From a checkpoint of a small multi-label image tagger: patch size [4, 4], depths [2, 4, 2].
Rows from block 4 of a small multi-label image tagger, named by matrix and row number. Rows with one number belong to one neuron. Each number is 50 + 15 x the weight over its row's rms, rounded and kept within 0 to 99. All counts start at 0.
After each neuron's rows are labels from the 100 images, of 14976, where the neuron reaches its largest size: "top examples" is what is common among them. Only what is clearly more common there than usual is listed. The data: simulated telescope pictures of galaxies.
# gate: MLP gate (model.blocks.4.mlp.gate.weight, 384x96), inputs 48-95
# fc1: MLP up (model.blocks.4.mlp.fc1.weight, 384x96), inputs 48-95
# fc2: MLP down (model.blocks.4.mlp.fc2.weight, 96x384, transposed), outputs 48-95

gate.49:46 59 46 52 47 29 52 39 33 51 34 44 34 65 47 66 34 50 41 49 58 59 21 70 59 39 57 33 68 38 31 12 27 37 51 54 50 20 57 59 51 14 33 26 51 45 48 48
fc1.49:59 15 26 32 51 21 57 44 49 49 32 89 39 55 43 74 56 47 35 48 58 49 49 48 32 51 56 54 49 57 64 69 69 50 50 17 59 66 29 77 39 81 70 49 72 57 38 39
fc2.49:58 75 55 39 52 30 41 21 54 69 55 72 64 72 40 35 36 33 37 26 67 43 57 51 65 57 62 56 53 66 22 47 77 72 48 39 67 87 48 34 18 71 46 39 48 42 41 51
top examples: barred spiral; small; winding: anticlockwise outward; winding: clockwise outward

gate.272:46 82 33 37 41 38 60 46 39 74 62 51 25 45 50 57 71 63 42 61 37 58 56 45 52 68 56 47 55 29 64 36 29 40 40 56 59 48 64 35 42 26 37 22 64 49 64 43
fc1.272:27 57 66 45 41 53 63 55 57 52 60 62 85 63 62 67 47 51 66 64 74 62 54 79 29 69 39 47 67 47 03 47 35 29 24 59 53 49 57 59 51 32 62 41 48 38 46 69
fc2.272:71 50 53 57 56 27 59 84 63 43 55 46 57 36 42 27 50 42 54 38 48 43 48 69 54 54 76 61 72 36 45 35 51 49 81 34 43 34 70 37 41 47 77 29 52 75 48 18
top examples: bright star with spikes; round elliptical

gate.112:38 38 52 43 31 32 27 30 30 60 69 30 54 43 41 52 46 30 36 67 59 68 43 43 80 51 46 55 53 67 23 74 73 47 53 36 76 55 55 22 63 53 54 28 59 66 67 40
fc1.112:34 43 49 46 41 30 45 51 24 61 57 35 68 22 61 63 25 46 31 38 73 75 41 59 57 48 75 45 74 32 41 40 64 55 49 58 65 44 43 13 42 51 55 40 67 63 58 55
fc2.112:44 09 32 37 36 64 66 66 33 47 35 37 61 53 57 55 33 40 48 45 31 34 54 47 52 76 38 62 28 69 57 74 39 26 74 41 84 55 19 36 48 70 62 52 29 42 55 48
top examples: irregular

gate.259:61 52 69 58 52 40 79 70 41 31 36 44 49 32 28 47 69 32 59 67 58 36 46 48 35 74 58 30 38 52 66 44 65 57 45 73 65 24 43 51 56 23 30 56 65 45 45 77
fc1.259:88 65 45 79 39 47 29 57 42 47 17 45 55 49 39 57 66 29 51 67 55 53 36 69 50 48 61 59 70 44 49 37 60 59 43 42 63 52 63 37 53 54 74 38 40 42 41 52
fc2.259:63 39 38 68 66 74 08 66 60 44 41 70 52 55 69 45 39 57 33 43 57 54 44 69 53 28 29 55 54 28 70 52 32 44 59 43 29 25 29 67 41 30 55 28 25 59 31 54
top examples: tilted; small; many-armed spiral; ring galaxy

gate.31:53 22 52 50 43 55 26 48 60 52 70 39 40 34 24 48 57 60 41 40 53 44 48 40 99 66 50 42 31 47 58 44 72 26 37 57 32 44 31 37 45 38 52 51 46 23 57 43
fc1.31:53 12 50 46 50 34 38 28 47 52 57 57 22 33 40 70 43 66 45 41 40 45 39 36 77 70 42 57 53 27 49 26 40 73 32 58 35 63 31 67 48 59 49 48 72 34 65 61
fc2.31:31 41 37 22 76 48 47 55 39 43 62 53 53 33 49 34 69 35 61 35 43 71 27 72 37 25 81 43 51 35 49 70 38 49 48 29 43 63 42 53 57 65 55 61 45 66 73 53
top examples: two-armed spiral; tilted; winding: clockwise outward; winding: anticlockwise outward

gate.379:55 52 45 39 32 59 17 56 50 29 24 54 51 62 75 53 56 49 47 78 21 59 43 28 67 24 48 52 84 46 39 49 65 59 48 71 17 36 37 65 73 37 30 56 38 71 41 65
fc1.379:47 49 44 49 71 81 53 73 81 26 46 46 49 43 58 61 41 46 89 75 20 50 44 22 66 57 59 32 38 35 46 57 49 65 57 45 50 62 42 58 41 48 28 54 46 62 48 56
fc2.379:50 27 42 39 56 38 48 99 32 49 57 63 69 57 48 37 44 57 47 62 48 43 70 40 64 61 76 29 42 37 38 72 54 64 35 35 52 32 23 27 60 58 33 60 53 35 53 37
top examples: two-armed spiral; tilted; winding: anticlockwise outward; winding: clockwise outward

gate.140:35 63 54 70 68 41 85 46 33 58 42 44 23 51 38 45 48 85 55 44 46 68 50 42 47 59 39 54 26 47 48 83 63 57 52 55 48 43 64 43 62 60 57 66 39 62 69 28
fc1.140:43 39 57 35 19 61 53 19 30 69 24 66 63 59 61 75 30 42 47 68 67 32 50 20 44 51 48 65 55 23 80 13 36 44 55 66 65 36 37 49 75 60 60 43 67 71 25 47
fc2.140:47 61 25 55 67 32 43 46 67 28 44 78 66 43 51 72 52 75 40 59 56 40 47 37 54 56 43 60 66 49 38 58 52 57 50 66 47 44 51 69 44 50 32 38 24 48 70 50
top examples: many stars; flattened elliptical

gate.123:44 21 37 66 43 54 68 41 46 62 74 59 50 50 60 33 44 41 67 60 44 46 78 62 49 58 58 75 54 73 43 45 55 56 62 14 45 60 64 40 37 47 61 34 57 71 64 70
fc1.123:21 51 51 27 34 53 68 62 56 55 39 45 65 71 55 08 34 29 54 51 53 27 45 35 62 39 47 40 48 34 57 38 69 37 76 35 63 61 33 51 33 80 49 32 54 59 50 68
fc2.123:59 56 62 52 55 72 41 82 42 78 45 40 43 51 25 51 28 74 57 56 35 45 51 40 62 57 30 46 34 72 70 24 54 47 43 44 53 68 61 50 38 76 51 12 82 46 44 58
top examples: bright star with spikes; irregular

gate.334:55 67 64 56 59 63 63 59 62 67 64 57 35 78 41 45 68 48 32 29 43 54 60 64 35 20 73 51 73 44 63 54 59 24 40 45 24 31 35 40 29 56 54 47 66 52 61 36
fc1.334:16 35 70 54 48 54 38 48 71 25 41 73 61 78 41 48 56 39 40 49 94 58 58 49 77 35 38 51 69 50 43 61 61 66 50 81 55 29 54 53 40 50 76 46 46 46 45 49
fc2.334:43 60 78 29 57 45 31 64 65 36 54 55 42 66 51 32 60 51 52 37 75 47 49 57 38 35 29 42 41 67 53 49 69 76 30 72 44 50 34 71 39 77 48 57 48 47 38 47
top examples: star cluster

gate.28:20 53 45 71 76 59 49 40 53 52 48 59 37 69 32 59 57 48 54 27 99 43 52 32 58 25 53 24 68 59 46 52 54 45 49 73 15 41 45 49 47 47 69 45 43 59 60 60
fc1.28:67 60 62 48 56 69 65 27 61 57 58 53 25 57 42 65 49 42 38 47 15 40 61 39 31 35 65 44 87 44 42 24 60 35 66 35 17 50 48 44 54 49 60 41 47 62 58 46
fc2.28:27 54 47 34 55 38 33 91 23 38 56 59 46 49 35 43 59 24 51 44 65 32 36 43 26 50 44 23 60 47 78 54 37 60 36 53 71 52 24 74 49 63 67 53 57 52 62 42
top examples: star cluster; small

gate.100:67 64 31 70 29 55 39 45 59 44 39 52 50 25 43 87 42 76 50 46 81 43 28 41 42 71 56 25 48 64 45 53 57 49 24 47 44 57 21 60 56 24 72 28 57 28 51 42
fc1.100:57 62 50 30 48 77 69 50 40 68 65 62 41 46 53 34 69 52 54 42 42 37 43 56 70 36 42 56 47 75 29 27 50 70 46 33 62 56 59 55 48 43 44 33 57 68 32 41
fc2.100:31 47 51 12 63 35 58 44 49 49 58 68 27 32 41 49 79 70 52 52 28 68 40 44 29 49 44 55 39 39 35 82 35 31 49 35 26 40 34 61 84 45 53 47 52 51 52 40
top examples: tilted; small; many-armed spiral; winding: clockwise outward

gate.361:31 37 51 39 63 53 41 69 27 66 63 49 62 53 44 72 44 28 38 54 35 48 55 70 44 35 33 17 35 26 60 53 31 60 49 51 71 77 56 54 40 58 64 72 47 55 41 58
fc1.361:34 56 51 48 31 42 57 63 58 48 41 73 62 47 49 32 39 87 41 39 40 48 12 46 50 61 40 25 73 45 40 61 24 79 55 17 33 39 57 66 96 65 62 68 57 39 48 44
fc2.361:90 41 56 48 38 33 49 36 56 61 45 58 33 47 47 47 55 43 70 28 56 33 49 42 59 56 75 73 47 78 37 34 68 52 51 45 63 26 45 23 53 48 55 61 58 39 82 80
top examples: tilted; winding: anticlockwise outward; two-armed spiral

gate.283:19 77 41 56 54 49 39 51 28 64 65 35 43 64 79 59 39 53 50 58 47 41 38 44 50 86 58 43 54 25 58 62 44 69 46 38 37 30 30 37 35 22 51 47 40 68 47 40
fc1.283:54 26 70 74 28 49 59 74 45 59 55 74 42 54 45 49 62 39 62 48 31 29 30 39 57 31 48 52 47 35 52 32 65 45 46 32 71 58 47 70 61 10 63 49 59 74 45 55
fc2.283:46 65 55 36 31 41 30 51 70 62 45 46 48 44 67 51 57 55 57 32 37 64 64 50 42 34 24 42 48 45 85 75 64 41 47 71 46 48 63 31 63 26 69 60 48 60 66 36
top examples: many stars; tilted; many-armed spiral; lensed arc

gate.163:49 45 48 56 62 44 40 68 32 33 59 46 63 73 81 20 42 72 41 37 64 36 32 52 14 55 53 29 70 59 60 34 70 36 53 42 14 42 43 58 59 30 60 36 52 49 70 48
fc1.163:51 51 18 50 60 41 54 22 43 47 40 55 60 46 48 46 61 57 46 43 79 35 58 52 52 41 36 88 28 72 40 38 30 56 51 72 44 30 60 45 68 94 55 35 50 48 55 54
fc2.163:74 56 76 55 30 53 16 35 59 51 36 55 50 38 44 54 38 43 74 09 62 47 50 59 35 40 45 54 20 66 43 37 39 75 75 52 53 66 75 63 71 46 51 54 38 55 53 55
top examples: star cluster

gate.342:79 61 63 41 51 63 28 50 72 64 52 36 23 78 41 40 49 59 61 60 32 78 18 46 32 62 53 51 55 61 39 44 65 65 51 47 21 31 62 72 47 35 32 56 42 60 52 54
fc1.342:33 50 48 50 65 39 63 68 21 45 62 50 49 35 70 36 48 44 30 54 58 41 44 56 53 43 44 16 45 33 68 46 24 50 42 60 68 52 57 42 20 37 52 28 72 36 49 46
fc2.342:41 45 22 38 58 25 47 26 34 50 55 70 35 51 50 38 36 49 44 80 71 60 55 36 51 55 45 52 43 45 48 53 38 63 44 70 80 66 36 65 49 25 44 42 58 59 64 88
top examples: edge-on disc; irregular

gate.102:49 55 18 39 62 54 54 57 29 48 57 06 46 53 48 37 63 67 50 53 76 35 28 38 48 58 61 50 52 39 50 50 46 50 50 62 28 64 41 73 58 67 58 56 16 60 60 43
fc1.102:67 11 40 61 84 46 26 64 42 57 16 28 15 42 50 60 44 57 74 64 51 45 47 58 74 41 50 23 67 38 53 48 55 62 40 59 41 65 22 46 38 46 44 50 33 44 44 32
fc2.102:82 65 34 58 60 29 44 37 45 57 75 32 53 70 28 54 58 35 17 44 50 34 27 36 51 53 46 45 70 39 53 55 34 72 40 49 56 48 64 29 44 57 59 45 67 46 46 60
top examples: irregular

gate.243:75 59 59 48 37 80 57 49 64 62 52 52 51 66 52 68 37 41 48 41 48 52 53 60 53 52 50 67 69 26 57 36 60 41 46 46 58 38 54 45 16 60 67 16 84 72 36 89
fc1.243:43 34 68 54 42 61 43 71 60 51 51 17 42 44 48 41 67 57 70 25 44 70 71 33 48 29 69 54 63 59 60 91 54 36 81 57 23 55 67 22 17 57 53 24 55 26 54 69
fc2.243:45 48 32 60 79 51 41 84 59 25 55 35 45 63 70 51 23 53 67 72 55 21 78 15 55 41 17 47 35 61 68 53 29 59 61 52 30 63 52 49 57 63 23 55 62 57 51 64
top examples: tilted; irregular; winding: anticlockwise outward; many-armed spiral

gate.94:70 69 37 51 65 89 57 56 27 56 54 77 54 49 38 61 61 51 42 68 60 54 10 72 45 65 52 33 36 61 40 54 46 53 35 46 33 33 53 54 64 50 46 63 49 57 48 36
fc1.94:29 67 46 50 62 33 38 57 40 15 58 64 52 53 43 77 68 18 49 67 49 41 38 51 51 29 68 55 49 83 47 55 16 55 40 60 68 14 59 51 46 43 42 48 34 63 49 55
fc2.94:57 23 19 58 61 42 41 52 55 29 33 41 35 47 49 36 44 87 52 41 59 49 44 32 70 34 56 71 57 36 51 47 26 67 70 62 03 51 38 27 32 62 64 40 42 45 23 39
top examples: two-armed spiral; tilted; winding: clockwise outward; winding: anticlockwise outward

gate.138:32 52 47 35 66 54 63 42 55 46 67 42 54 40 47 68 72 50 43 50 48 57 48 57 42 47 49 57 27 34 65 61 73 61 19 49 45 54 69 64 49 58 97 08 60 54 60 59
fc1.138:45 63 43 63 45 65 62 52 58 49 53 66 88 62 36 64 56 47 50 99 33 39 35 46 53 72 52 42 54 64 28 74 60 46 39 67 48 37 34 52 63 68 48 60 40 69 63 44
fc2.138:25 78 49 62 63 46 24 48 68 43 59 71 73 30 07 47 38 47 57 72 50 47 59 28 55 63 37 53 65 68 42 40 46 68 57 26 65 67 49 47 26 62 46 54 61 41 50 44
top examples: star cluster; merging pair

gate.189:63 42 55 82 53 60 56 45 29 26 39 86 56 55 36 49 47 56 21 37 51 83 22 40 73 40 61 55 69 52 55 49 71 80 49 67 44 64 81 30 51 47 35 59 25 59 60 63
fc1.189:66 49 53 65 35 44 50 36 28 40 52 66 62 31 37 63 47 35 54 26 52 83 26 47 78 36 50 45 75 59 16 58 46 50 40 45 64 57 55 61 60 22 34 50 50 49 41 80
fc2.189:13 54 37 46 61 57 48 68 62 28 41 46 45 64 55 44 42 59 52 23 25 51 56 38 84 70 68 79 57 52 38 52 32 56 30 61 40 46 77 37 42 44 51 32 47 40 73 53
top examples: two-armed spiral; tilted; winding: anticlockwise outward; winding: clockwise outward

gate.194:62 43 49 58 65 70 28 44 50 46 58 54 32 44 38 55 64 45 38 74 44 38 67 49 73 44 57 31 41 68 42 29 71 61 40 70 41 72 54 55 77 29 48 40 62 33 47 39
fc1.194:46 42 62 48 59 45 47 46 48 56 48 41 65 76 40 59 67 47 64 25 65 46 55 62 52 30 31 43 68 53 38 61 65 16 49 58 67 52 41 61 59 43 08 30 48 18 36 63
fc2.194:44 34 40 39 73 32 62 38 53 59 35 40 59 25 37 56 20 51 50 56 39 37 58 50 05 72 66 50 40 53 70 37 47 40 38 60 35 64 77 61 82 43 68 52 36 28 49 52
top examples: many-armed spiral; tilted; winding: clockwise outward; winding: anticlockwise outward

gate.88:77 74 26 48 20 38 60 38 43 51 32 39 43 45 78 52 40 63 55 47 51 67 81 48 39 57 57 61 68 33 40 55 52 67 54 20 51 49 50 60 39 61 53 40 54 65 35 14
fc1.88:62 49 44 55 09 31 63 52 34 41 44 43 33 58 78 51 38 67 48 62 58 55 77 40 72 30 67 50 58 54 61 77 46 62 13 72 56 58 38 26 66 45 32 18 84 47 64 47
fc2.88:71 67 33 58 66 08 46 46 60 43 39 56 48 62 62 44 75 63 31 51 45 62 58 43 32 63 68 53 23 63 36 54 51 68 52 63 72 21 39 43 82 53 36 66 48 51 49 35
top examples: merging pair; small

gate.325:57 75 47 48 44 46 45 41 56 50 43 56 68 68 71 54 52 46 59 54 56 52 23 58 38 55 64 50 66 31 70 57 46 76 27 63 64 51 34 52 61 54 51 60 45 37 78 67
fc1.325:50 65 66 59 41 17 59 40 69 77 45 69 36 63 51 72 54 25 48 36 36 55 61 66 34 51 30 36 45 51 52 46 55 11 73 88 42 55 40 69 55 44 61 25 62 26 30 63
fc2.325:89 48 55 54 46 35 15 33 99 27 40 55 85 30 44 57 36 40 31 54 58 50 59 43 58 60 58 54 37 58 77 37 55 44 47 79 56 58 30 58 40 60 48 65 54 44 54 53
top examples: many-armed spiral; winding: anticlockwise outward; winding: clockwise outward

gate.63:50 24 32 79 13 55 65 42 60 40 25 76 71 28 47 66 30 47 52 46 42 69 44 49 58 45 61 30 47 66 58 62 53 52 46 52 67 61 47 22 67 65 23 68 37 30 78 35
fc1.63:45 37 43 32 60 48 55 58 49 40 47 43 42 39 28 53 47 37 42 79 15 47 59 66 29 25 68 40 49 68 71 55 44 52 69 90 73 59 50 45 45 54 42 37 62 36 54 57
fc2.63:65 18 84 58 38 59 53 39 76 71 45 58 72 56 52 60 60 50 46 69 38 46 32 42 45 36 50 40 63 52 64 54 58 66 48 46 61 53 32 27 47 72 46 65 67 42 36 40
top examples: many-armed spiral; tilted; winding: clockwise outward; winding: anticlockwise outward

gate.188:43 82 83 55 61 71 58 48 42 63 45 42 43 44 47 52 67 40 60 61 77 83 47 59 57 55 51 36 58 25 23 33 49 43 52 41 54 83 71 91 41 25 44 48 44 61 52 58
fc1.188:61 37 41 48 54 43 36 44 65 35 63 50 37 54 28 42 14 48 38 44 30 24 34 46 41 46 50 54 35 65 49 93 70 80 44 63 61 55 56 30 33 70 66 69 38 39 56 48
fc2.188:33 46 56 38 60 56 46 42 50 62 49 68 61 77 56 46 70 71 40 74 73 67 31 77 74 39 76 61 58 64 11 43 35 40 52 60 48 45 44 44 76 41 42 63 35 57 60 45
top examples: barred spiral; winding: clockwise outward; winding: anticlockwise outward

gate.382:50 18 65 38 27 52 26 46 31 48 48 39 66 75 62 70 48 26 36 37 40 65 61 39 36 56 53 59 73 59 38 20 33 52 51 80 43 52 50 49 61 63 54 44 54 31 33 59
fc1.382:37 81 39 80 55 49 50 71 69 68 45 29 54 57 25 31 41 68 70 40 35 39 45 41 58 57 67 37 49 43 75 53 75 57 85 26 58 43 60 53 47 43 51 48 45 78 54 50
fc2.382:34 46 78 46 62 60 38 77 51 37 57 58 70 64 49 66 65 46 72 75 44 52 70 57 26 56 50 51 69 50 34 38 49 61 44 77 43 61 38 42 50 34 33 25 42 23 24 32
top examples: star cluster; noisy

gate.210:62 43 53 37 66 56 61 50 55 63 38 40 53 33 64 34 78 58 57 68 68 55 50 54 38 49 52 40 47 42 50 38 84 31 67 76 49 66 44 43 61 30 31 49 59 60 58 52
fc1.210:53 43 44 39 10 38 64 62 39 51 52 48 90 43 68 53 32 39 19 66 68 49 17 45 41 39 43 34 67 51 58 60 50 57 26 55 38 29 68 29 50 27 37 68 50 45 23 75
fc2.210:45 43 79 49 32 55 53 28 32 54 58 37 61 35 32 38 41 59 61 70 38 57 62 56 66 36 67 56 42 56 48 37 38 35 61 43 25 53 26 48 86 66 39 61 44 44 89 19
top examples: irregular

gate.257:77 38 56 56 50 63 61 64 66 64 66 37 56 54 71 49 35 39 69 29 57 44 42 48 42 07 38 52 23 73 66 46 49 34 50 52 34 66 47 30 38 27 45 26 60 40 51 76
fc1.257:38 39 65 49 74 59 32 54 68 64 62 51 80 64 47 39 53 64 42 59 52 50 60 64 76 77 28 44 63 46 47 52 48 42 46 23 59 66 41 52 26 41 41 41 27 55 68 17
fc2.257:34 39 61 69 65 31 37 34 35 69 40 68 55 35 56 83 51 75 62 49 65 46 85 47 54 68 69 62 63 54 51 55 50 40 59 64 55 56 42 50 45 47 56 65 51 31 46 78
top examples: two-armed spiral; winding: clockwise outward; merging pair

gate.246:52 58 43 47 57 67 65 27 37 61 84 79 38 74 62 74 68 63 75 49 52 40 47 44 41 46 35 54 53 49 50 56 17 69 62 48 50 47 34 39 62 56 46 62 51 48 56 39
fc1.246:67 75 45 60 45 63 50 55 53 68 42 49 47 47 27 64 60 42 35 61 55 50 36 40 64 47 31 55 40 61 45 66 68 52 39 61 61 48 47 24 45 47 42 59 22 41 26 30
fc2.246:38 43 75 63 64 76 46 51 51 24 45 75 45 58 76 65 52 35 39 58 46 45 43 54 51 39 56 51 46 54 48 48 10 75 55 71 55 59 51 21 58 32 50 70 58 67 28 67
top examples: merging pair

gate.9:34 44 20 61 48 66 69 53 57 22 72 35 32 30 48 36 44 60 46 42 57 45 38 42 51 58 47 79 79 56 52 30 52 65 54 54 54 53 79 23 61 28 55 44 39 69 62 63
fc1.9:57 54 57 44 46 43 35 59 43 53 29 53 37 72 29 68 51 70 48 50 49 51 43 45 78 44 41 44 56 60 51 39 38 57 64 41 56 32 20 42 13 42 25 63 57 54 06 33
fc2.9:36 31 60 48 72 54 69 32 45 42 49 55 45 75 35 49 34 40 75 63 22 49 52 44 50 36 44 35 69 61 46 56 18 60 69 33 59 44 78 72 58 47 48 67 63 44 23 32
top examples: tilted; ring galaxy; irregular

gate.230:52 52 20 38 32 29 56 44 69 26 41 40 67 63 52 44 51 23 69 55 64 53 36 26 50 46 48 42 54 58 69 61 66 37 40 55 33 63 51 72 42 48 47 63 31 80 23 46
fc1.230:72 31 60 61 53 44 54 48 47 38 27 54 41 71 40 56 59 65 44 20 58 60 39 35 24 57 98 44 60 33 51 52 63 46 69 51 43 54 51 46 83 38 38 47 55 40 67 95
fc2.230:42 43 46 33 62 43 13 51 13 65 44 65 31 83 36 40 50 60 66 30 57 84 68 56 38 39 66 66 51 66 55 45 54 43 45 53 42 53 44 44 85 58 62 37 61 34 27 51
top examples: two-armed spiral; winding: clockwise outward; winding: anticlockwise outward

gate.266:69 43 70 33 65 44 53 44 50 60 75 30 55 49 61 77 61 49 29 36 32 23 14 41 46 51 69 32 44 49 85 44 51 67 60 53 41 45 64 65 48 34 72 36 45 55 54 41
fc1.266:57 66 47 30 61 59 55 61 49 47 36 65 50 56 55 53 55 30 57 40 45 51 65 68 07 69 62 33 10 42 36 39 48 74 36 67 36 48 83 46 54 46 29 36 57 74 53 68
fc2.266:57 58 56 39 45 49 24 51 29 56 48 43 56 72 49 65 57 49 52 42 39 65 57 47 54 74 66 64 53 57 38 35 56 76 17 57 46 59 40 10 59 30 46 47 56 64 28 79
top examples: small; ring galaxy; barred spiral

gate.89:55 65 79 75 51 38 52 52 14 67 68 27 63 50 28 33 47 43 43 48 52 49 57 43 53 70 27 39 88 56 65 62 66 53 72 38 40 54 64 40 37 64 59 39 50 08 49 52
fc1.89:72 51 47 56 40 34 51 36 42 68 54 51 62 45 71 52 63 75 17 34 73 56 58 72 51 64 51 59 43 61 52 63 51 49 53 59 27 60 28 49 54 62 28 37 54 76 84 29
fc2.89:36 46 47 48 35 45 56 63 39 33 51 53 35 48 29 54 50 56 49 51 54 15 30 27 47 46 62 30 68 64 34 68 60 51 65 51 43 55 51 44 67 47 81 33 52 34 54 36
top examples: many-armed spiral; tilted; winding: clockwise outward; winding: anticlockwise outward

gate.296:26 56 64 60 33 70 60 73 43 42 57 49 50 21 51 52 40 92 45 41 49 39 40 51 64 27 58 56 54 91 74 65 71 56 71 32 53 53 48 45 82 51 32 44 44 55 50 81
fc1.296:62 51 69 59 30 64 55 74 47 61 99 48 80 43 63 41 37 71 62 54 32 60 58 74 51 59 32 39 71 63 57 48 54 33 67 52 51 44 61 38 17 56 52 32 39 71 65 76
fc2.296:53 36 45 30 24 77 46 50 36 34 40 51 72 64 17 60 44 71 46 61 63 43 77 49 34 39 69 38 32 42 42 72 47 37 23 75 47 62 50 62 57 35 39 83 52 61 88 61
top examples: tilted; two-armed spiral

gate.240:60 20 49 67 12 76 33 61 49 55 38 65 45 68 41 68 82 49 53 53 59 48 30 50 39 40 31 75 33 70 17 68 77 55 42 57 51 37 60 64 33 32 45 41 40 43 80 53
fc1.240:48 50 51 64 40 66 34 40 55 65 49 64 53 59 57 63 57 49 43 65 57 76 35 47 34 45 43 47 40 87 13 65 58 74 25 41 58 57 67 55 27 31 73 64 46 30 64 57
fc2.240:55 54 35 33 40 53 65 21 61 67 35 51 41 31 67 66 82 40 25 47 33 56 50 60 31 26 57 82 49 56 49 49 65 63 51 24 23 15 62 66 65 52 36 41 40 46 76 52
top examples: irregular

gate.247:74 17 42 48 53 56 48 58 51 47 41 78 60 15 43 43 66 43 60 60 51 62 48 50 41 68 40 72 84 63 46 51 41 55 74 41 56 44 27 34 66 36 29 59 59 21 72 28
fc1.247:30 71 47 40 19 58 67 58 37 41 73 41 39 74 62 51 44 52 55 42 63 45 78 45 48 36 72 29 53 40 60 57 55 41 11 46 56 57 48 40 37 49 46 23 43 60 45 60
fc2.247:48 50 70 37 51 39 32 69 40 59 39 45 16 52 70 61 23 43 43 51 53 24 54 53 35 76 40 77 48 26 36 80 73 57 55 38 41 48 36 60 34 75 53 42 38 41 62 22
top examples: small; flattened elliptical; edge-on disc

gate.150:74 40 19 64 83 41 68 34 48 30 48 57 19 51 73 46 32 49 59 66 78 48 09 32 70 42 43 53 60 60 37 44 46 55 47 44 43 72 64 62 50 42 44 52 31 59 51 60
fc1.150:40 52 23 30 59 51 65 30 83 34 54 66 20 37 42 38 41 31 34 76 70 62 30 49 37 58 50 45 70 53 74 65 53 59 32 73 35 48 63 48 47 53 47 96 33 44 50 54
fc2.150:21 39 65 37 78 46 35 20 50 60 46 66 42 35 61 63 71 47 42 44 52 36 38 49 24 65 44 68 67 47 60 41 18 37 40 44 69 63 41 22 50 55 27 33 53 40 27 72
top examples: tilted; ring galaxy

gate.262:50 34 52 31 49 50 56 37 70 79 74 72 43 53 58 64 33 26 59 42 56 30 34 42 40 48 66 31 56 43 60 34 56 60 50 40 10 25 45 59 76 60 33 49 35 67 45 56
fc1.262:24 72 42 61 70 49 40 70 42 25 45 54 57 60 30 53 75 55 56 26 62 43 71 41 45 20 43 46 51 56 55 39 64 60 57 57 60 45 21 83 59 38 72 54 60 56 73 37
fc2.262:33 36 25 59 51 48 58 35 23 73 61 53 41 25 48 56 72 45 35 45 60 22 43 49 27 24 38 48 46 44 37 66 31 38 52 54 43 41 17 60 46 27 70 57 54 61 59 72
top examples: edge-on disc

gate.121:66 43 22 67 48 52 65 68 33 51 65 63 52 33 33 71 74 52 37 62 83 50 47 54 53 63 53 34 42 20 57 36 63 68 19 52 53 67 43 63 49 52 16 47 44 55 62 30
fc1.121:51 55 44 65 55 70 68 53 65 48 59 49 84 63 61 45 09 64 56 46 59 72 53 52 28 35 49 59 57 67 91 84 56 48 64 33 53 61 63 30 53 60 70 56 45 36 51 16
fc2.121:40 58 34 25 47 49 41 57 73 58 58 31 34 63 35 22 48 63 43 61 80 12 76 32 37 46 60 53 51 60 55 28 24 41 66 49 55 52 47 74 60 63 41 63 51 61 42 35
top examples: two-armed spiral; tilted; winding: anticlockwise outward; winding: clockwise outward

gate.277:48 58 69 48 58 47 86 56 51 52 40 34 50 57 41 25 73 59 54 33 61 31 59 31 74 54 64 54 31 32 71 50 59 38 51 57 47 50 41 44 61 57 66 39 60 33 44 50
fc1.277:33 34 68 49 45 56 27 54 45 37 78 67 27 52 63 48 51 63 50 79 48 42 52 25 52 44 48 45 33 57 72 74 24 42 51 31 68 49 28 62 78 39 51 72 33 60 70 48
fc2.277:37 37 52 51 66 41 46 38 34 60 53 33 65 23 66 71 50 50 33 39 58 24 54 37 43 45 25 45 50 56 51 24 35 73 62 56 67 57 57 64 61 17 47 63 46 70 47 58
top examples: irregular